From a checkpoint of a small image captioner: batches of 64.
Rows from block 9 of the image encoder of a small image captioner, named by matrix and row number. Rows with one number belong to one neuron. Each number is 500 + 40 x the weight over its row's rms, rounded and kept within 0 to 999. All counts start at 0. Numbers have three digits each. After the name is the row's rms in percent of the matrix's.
After each neuron's rows are labels from the 100 images, of 14976, where the neuron reaches its highest value: "place" is the part of the image that holds the peak. Only what is clearly more common there than usual is listed. The data: made-up ball-and-stick molecule models. In brackets: how many of the 100, against the usual share in percent.
# fc1: MLP up (encoder.blocks.9.mlp.fc1.weight, 1536x384), inputs 128-255
# fc2: MLP down (encoder.blocks.9.mlp.fc2.weight, 384x1536, transposed), outputs 128-255

fc1.166 156:500500391460500537500417500500500522500478500507500500500498362623500571500500500500500500500500500547516500500600491500500587500500445423500500458364500500500500529482500500500500500500415500588500631500411500500540500500549500548500566500500500500500483493422500500500500500500581500500500500500500500500500500520419536431500500500403500572500424511424500510500500469458507377500500
fc2.166 133:500500500500464500500500491500513500500500500461597500500500552500500500500500567500500500500500500500500500500500468441500500500500500500500500500500500500500500500629500500500500500567456500524500500660500506500500388503389500500500500500588500500500500500594560500474500500500500500596500500500512500423500500500537500500500500539500516500500500500475500427500414500588500500500517
place: top left (58 vs 14.1)

fc1.697 063:500500417500500500500618629500500500500414500500500500427500594500500500500500500500500500500500500500500500500500500500500456384449500500450500500500500563455561359500500500500500439500500500500500500500619500500416500500500659575500386500438500500500500515550500500500500500500500500500500500500500547500500500500500500500564500500500500620500500500500423500500500500500500372500500
fc2.697 065:404500500500500500500500500500500500500500500500556500500500597500540500500500466500500500458500500500500586500564500500500500500597407560500500500500500500660500438500666542539589500500500528500500500500500500500528415500500500500500500500500418500572500539500500447500435500500500500500439500500500500500500500500500500500405500500500500500500500500573500500500500500500590500538367
place: top left (35 vs 14.1)

fc1.613 166:500500500500500558500500500500500373483500398500500419491500520593500500500500470541500490458500465500500500455500500459500500464500557500529500500500533500589536544500558500500492500500500500402500500500500500551415614496500463500500500500625472500495365541500549487557500444500420481469324500500500403500500500500514500500501528455487500578500578500500500500500500500574488595500500
fc2.613 162:500419500644366498500361500500421500500500434500500500391388500500500500500473500500500500396500464500500500500500627500500500500475454500500500437500500500500469548445500500468500500500500618500500500583500482530577474561500528500500500566500500500493500500553400563500500500390447509500500500500512500500500500500408451501500560500535500500500500500500500500500500500500500498500500
place: top left (37 vs 14.1)

fc1.464 042:500500500500500557367500500500618577500352500500500500340500500500500500459500500455519370500479500500500500559500500500500500500500500500500500611500500481599500500500411500598500500500423584500500500500500500487500555592467500500432500521500528500500500440390500500500500500500500500500621500470396500500500378576500500500500500500500500500500546500500500500500500500417500544500500
fc2.464 043:500525603500500500500500500500500500418500500561500500500500500500500500500500500567500565500554500442424500500500500500500500500570466500557500342411500500500562500385500444500491500500610500500443500378500394500500412500500500550500500384500500500500500500500500500552500500418603500500500536500560500500500553500601500500500573405500443500500502500500500500433500500533500407500500
place: centre (27 vs 6.2)

fc1.446 159:500507550542584500500500500500545500494500500424500460500471408500500500500500500500500500402500552500500500500588500509500500500500430500500406500500500560500500500500500518500500500500372500500500500500478500500461500500498500500500500500468500421408472453500500474500516500535500500530500500519440500489500500441500500500500500500500500500500500499392500500500500506500584408500500
fc2.446 149:500500500535453500500500500558507500500500500541500557500500500596500500500505500500561500610500420500503500500447469458500500500500500500500542500500500500500500579568500502500500500583500500541500542654500500500500357500493565498463521542613500500500500500500500500464500500500500500520416500487563500500500500500562433500500500531500477500500500500500500482500366602500405500573500
place: top left (51 vs 14.1)

fc1.426 076:500500500500451500456494500500500587500500500628500535462500528500377500431500506363385500500500500500592500591500500500429500500401500465582407500444500500516500438500500500382500500394500500513500500412500500530500500578500508500429500500500569655500500463500500500564500500500500500593500500533606530500500500500394500500578504429500500500500500448500500500459500500494500500500500
fc2.426 075:500500581509500500500491500513500500574501500500458500500500500544500434604407500500500500500500500500500500488500500574548545500500500500500500500500500410500500500500500500500500518327500500379500500500500489500500500500500500500500500564492500476539454415586500558500403442492621500473500467469500500500617525553500629567500500500500529500500500500500576421500500500500500500555500
place: middle right (25 vs 9.4)

fc1.340 172:500436536517500500500500551559500500500500500494500368502500486500500500564525500500500500500500500500500500500362551500561500460449435500402412500500500500500500500542547500500500500383586500409500585500500457359500500384567500464500500500500500500500500500590500483500500573500424500500400500523432500500500500394589500602500591482556500500500601500500631500500450434500500500456500
fc2.340 196:500500500500411500500592398500523500508469500658503500500554425500564500500500500548500500573500500500551500500500447500500500500500500500523500500500500500482500529500412430500500500500563500500500529500569500500500500454500500500500537500603500500418500500500500548500500500500485500500500500458504500500500576500500415500500500500548500500500517417453564550500450576500372470500500
place: middle right (26 vs 9.4)

fc1.439 195:513500500564572500500500500500500500500500500500544500500500500500500500500500443587500500500500558446500609561548421500500500500500500500500500432542500529500569500508519500500500443500500500500578462586488500500486500500579500500500600555500463500500500500548459500500475556468500599355500500553500526500500500500500379500500573500500500500549582500500532490475486500500542389500500
fc2.439 195:500500371520444500500475518507500445500500407500462498500500500518500500636500500514500581504470500500452500459500475551522500500500421500500407500500419517525500493556564500598561500500458500500500500500500500500555568500500553582500538500555500500500500500464500500500500500551500500500500500500500500545464554500500500428438432607500474500500500587500500433500500500319500500460593
place: top right (32 vs 14.1)

fc1.89 150:500500500483500500500500500500500675500500578500500444577500500500440461500500513500500526496402437500500500500500500500500478500500500500500500500500500568586577428393500500500486461500483500547545500482500500500500500568500500500500500594500498521500500516476500500559461500500613500473474500500500500483500500538500484500500500386483604500500580499500523523500424500500500519500619
fc2.89 148:500477483500618500500500466500500500413500500528500473518500500500529500500439500402500500463570500500575500500500500500519463500439500500642500500500500500500531500466500564440505500500500531477498552500500500493500500596500500500473505500366500500500429428458500500500500500500500469500608500500500557500500500500500551473500560500472500500437500500500500500583500500500500531495500
place: bottom centre (26 vs 9.4)

fc1.716 189:535454524500411500583500500500500500500434596389500541460500500500500501422514500593500500503524559395515500500500557500580487500500500500500500500494500607578499500500500352500500500419500500478500500575500502554500466500506500531413500500476574500500500500500500500500500527408500500500500492500402566500524500572635450462461500500500500553500500500534413532500576500500500500500500
fc2.716 206:500500500500500500500468500500500416444542500609500500500500500427449521500500600458500500629500528500500500518500500572543500500532389500500434500498433501582500500500516472500508500500606500500545578464446383500478500502545406500500500439500500500500630500500544529500504464500438500546566500500500500500535500601550500500544500558684385500500500586394500500500500500500500500550500
place: centre (32 vs 6.2)

fc1.233 128:500500500324500500500559593500596691500500500500500500500500500500500500500434500577485500500500500501500500500500500500500578500500500500500500397334426500500384500500500500500500500500500500443408496500500500500455500500500500500535500500500494588500500500500548500500500500500500500500500483500500500500500500500500500500500500500500500500500530500500500500500500479500393628500500
fc2.233 118:479500500681500500395500500437443500500500500500500500500500452500500500500500500500500500500457500500399500500500642500500500500500500543500500500500500500500500551500500500500710500500500659500500500500500500500642416500401500500500528500565500500500500500500528500500500500500617500500542535500500556500500500500500500500500500274500500500500500500500500500500500500500500500500500
place: centre (30 vs 6.2)

fc1.410 138:500500500500500500583506500500493500500500500500500500529400391509500500500500500500513500500500500500560539500500500520646500432500500500593500500500464500500439456500500554500528500500437500467500500500500500500512500487565476552500500500500500440500500436500471500422617429500500582500500377500500445500500480500500453500500472559500500516398500500393500500593500500500572379459500
fc2.410 111:500590500500449517500500500500500500500500500500600500500500500500500567522500500500500500500500500500549454500500500436470500500595500549500500500441500500500500583500500500500500500500463500500500500596500545500500411459450546500564500540530435500500500500500556500484446500544536566500500620496565500500500500500538500500500500562500459564500649500422532486500500560571500500500500
place: top left (68 vs 14.1)

fc1.478 128:500627500564500500446500500500500500500450449542500405453500554500567500509500500500500500500500500500500523500499397500500500500519462644500500500500500500500435500534500500500500397500500500522500500480500500500500542500646547656500500500520500500500500440456500500437500545500500500500500500500500500506500500430500500500500500500450500500500500542500413500380502500446500500500500
fc2.478 155:460482500500500500500500500500500500593500500506500500500460500500500500500500465397500500551500554500500395482500500500500500462500500500500545529500413614500500652500459500500500500548500455500500500500500500500500394500441500364500500500500500489514500500493500500500442430500500500500500555500500500602500500537500404529500500500500430513500351489486539541500500500500500572500500
place: centre (25 vs 6.2)

fc1.21 060:500502500520500343477500392500500500586520500500500500500366500500500436501500613500500500629468500500500605438500500500500500500500580500500500500384500458500549397500546529500500500449500500500500500490500500500518541500500500500475500500392500500500465500500566500500500430500500588500500500413500500500500500500500500500500580500500389496501451500500500500597500500500500484500414
fc2.21 057:500500500461500500500500500500500500500377500500500500576500500427500500500500500500500500500518524500500592500500500500500500500443500500549470500500500500500500500500496500523422500500544500570500500549500462500500502500500500666500571500459500500500500500500500500449500430500500500487657500470500500500432500500500578500498500426631500500500500480500500500500500500521518500371552
place: top centre (25 vs 9.4)

fc1.442 074:500500401483500500441538500478565604500500500500599500500500500500500500500450500559500551500434490500500500552500460500559500500554500454530500500500435398534573500500500500500500536500475464500500500431445586559477537500500500453569500500431429500602438500500403500453500500500500500555500500500569446545500445500435500450500500452500500500500551488414500537475510500500500500500500
fc2.442 090:434451500557500500500453500500414479468500500458534500500500500500609500567578436460453500500456500533500500425536548455500543538567588500538541457500500527500455522500500524500500453500561500531500564573469478420557477541500533500442500529500460538422500435500500448528452519465474500472500500500500541431500525500475500500500530500500500439500460479500524500548433466537500511452500
place: bottom centre (33 vs 9.4)

fc1.159 088:500500438604500500500736500500500466500500500470500500500500500404465530500500500567500500500500500464597500500500413583659500465468529500412500410453500500500456500408500500500500500500400500414531500500500500478500459500618500415500415500427500471500500500500500500529500500432500500500500500500500500500500500500456554500500500500500500500500500500525500500412500500500500500500500
fc2.159 093:500529500573500500360625500500500500395500500500500500500500500500545500592500500500592500500500500476500559500500532500500470544500500675500558500599552500512500500500521500500500500483500500500426545500500500500451472421500500500500580500600500500500500500525500500500500419482500500511500447545500500500500500608489500448500500481500500500500500500500500440500500500500500500500500
place: bottom centre (25 vs 9.4)

fc1.61 182:433500500595500500529622500480500485500350500500502523500500500500500500500500445500500500500545500500397500500500476500500622432500467500500500500469500438500534538500500395500435500390479500490342500379552500500460500500412500500500500500500500500500500500500500500500556500500487497486500500581378500500500500500500500500500505505482510500500500451563500500500396500467500500460507
fc2.61 189:500500531390500500500475500500500500433477500593539415500500500500500500500531594500500646500358557500583513503500500500623453500500456520500564500500500500539453500500387500500506500542500500500500500500500500500500500500500500500500500479459399500500500500500503500500500500500487386500513418500500531500500500510500500500500361500587500600500538560500500518500500500578374500500458
place: top centre (27 vs 9.4)

fc1.156 087:500509500500500500500500500500500531500500500500500500500500560425500500500566590500500290432463500337500500500500500500500500500465500500500500500500500500453500500500500500500500438612500381500469386500500457500458504500500586500500500500500500500500500500500500354354469500500361500500500500500500500260500500470500476500500500500512500500511500500500500500500500500404500416500500
fc2.156 084:500500500500500500500500500500500500500500500500500500500500500500500500500500490500483546500500500670500500500500500500500500481500500509500500412530500500500500500500500353500500500500500557500500500500370500500500500500475406500500500500500601500500500500513500500500500500500696500662500500500500500500500500500500500500471500500500477549500500500500500500500500500500500500500500
place: top left (37 vs 14.1)

fc1.722 179:536500519459500500474500535500520500500500500505498503500400500500500500500614500446500388500500500500500500521500514500500595500500520500520572500500500500500500500521568500489500500500500500500500500500577500569500500500386533500500485525600500500500500500500500589500583500500395500500423500500500500474500500500500500505500500500438530524500562500622500500500500500500500500568500
fc2.722 160:568535449563544500500485500500500318500396553549602500602515585500468500474497500500500500500500500513500541500500500500548491500500500500558500500500500500500500500601427500500500500500500517500500461504500500500500500500500573612465500472500500624500500500428500487570371500500500638500562500500500500470500500572500386500444500478500500500500500435500489500500540500393500500424500
place: top right (46 vs 14.1)

fc1.88 195:500532617521500500533567500500500500500398500410500500500500500500500552500500592515500500500500464500454500500479618500500500500500500461500500500500500493500461376500500500500500500500500500500500500500500500500500477500500500500500500500500500500500500468563458500555520500500500500500500500500393500500500500404500500454445483500487403500480500500500374500336483500500500500500598
fc2.88 182:500500500500437500500500500500500421500660500500483500500500500506399500500535500467500413500500500500500500500576500554563500500500467537500500348542481500500500500500500500500500500387500480500500500548416445361500500500500561560500500500409450500450563500481500500500500500329432500500500539500602500500500464637500500500590500500500500500563564500465500500500500500500500500500464
place: centre (30 vs 6.2)

fc1.690 044:448401500500500500500500500559500500500365500502500555500500500500479500500500500500596415500500500500500500500500500500623500500500710560500500500500500571500500343500451289500500500500500500500500465500500500500500500500650387500500500500500500500500421500500574500500500500500500500500500500500371500500500500500432500546500500500500500500500500500500500519500500500500500500500500
fc2.690 045:544539500562500612500500623500500500500500363500343500500500500500592500500500500500500500500500500500500500500500485500500500454500500500500500500500417500500500564583500500500500500500500427500500621520500500500500500577500500500569500500500500500500594500500500500500531500500500500500500500599500500500500500500500500416500500500500500500390553500500500500433500500500500500500500
place: top right (36 vs 14.1)

fc1.135 166:462500500500500500500500500500520500500500500500500489500500500500644500500500500482500500503500467526500500434500500554500500500500500500446496459500500500500500500500500500500500500402416500500496500500500500500500500454500500500500548500500500500500398473500441500500500500500500602500439455500500500500500500500500365500519500500500500587500602540500500500500500500467500527532500
fc2.135 169:500500322531396500539500500500500401500500453500500500500448525500500500500500500498500500406463500500437500500500500432500500500500597500606500500500500500500500500473500500582500500500500500500419547591500425500500500598466560500500500500580413500500500500500521500500509500500459500500445606588500500500500500548500414500500500500636500569481500500453500500500500500500500500501572
place: top left (50 vs 14.1)